From a checkpoint of a small CTC image transcriber.
Model: 64-pixel images, activation gelu, num experts 64.
Rows from block 10, named by matrix and row number. Rows with one number belong to one attention dimension. Each number is 500 + 40 x the weight over its row's rms, rounded and kept within 0 to 999. All counts start at 0. Numbers have three digits each. After the name is the row's rms in percent of the matrix's.
# q: window attention query, key and value (stacked) (model.blocks.10.attn.qkv.weight, 144x64, the q third), inputs 0-63
# k: window attention query, key and value (stacked) (model.blocks.10.attn.qkv.weight, 144x64, the k third), inputs 0-63
q.44 128:459550473511498522449578437511467550451522499419459563498473511550526509446444541495557496556511496506471524451491490577493470532463536474530523510474453507505477550441451513506497491409598486
k.44 114:568511509423506520505473518542482543534503514458437609484514514461532554499506517513462609498556474513434551510493451504467504472493511458404503509527487512573497501466507533535470482446543567
q.45 105:547468517484484450516483482535585479549481507522519516519489429520492494522459475491498581550466542502527448486464552596479417505500459479481536582540398505531574554489451513483492497494456482
k.45 090:476591535465490525484528518502471452564446551486476427525546484460495506558422494501422494525465469529527517517483577421506511497445537556481602449493491538486444516523506540462506508519479459
q.46 097:492472486542474507532478504498490541497432427550532505468521535500417531455520491497505573502529530434504451421570414507473459543540492518470532536612495515436551494491500485442490504525529451
k.46 090:447530513482481516524549528560484498484493536464467519567464515481447442541494531468520558504478459465436534475494461505500564519422490419388578536501467507482499434463505442541476470445497480
q.47 069:576528487470590453476476498525451538468501593490499452543581557529474469513506535411470516522538496523476521479465491423528522547481560446487522558536497474496503466548528504531584486516477458
k.47 075:545518503481458408548435480459531542539543521489469550496558525505509492544534536503543470511559552493474550487526513516501471492551481531535418555414462469567563450474464542513463499540568476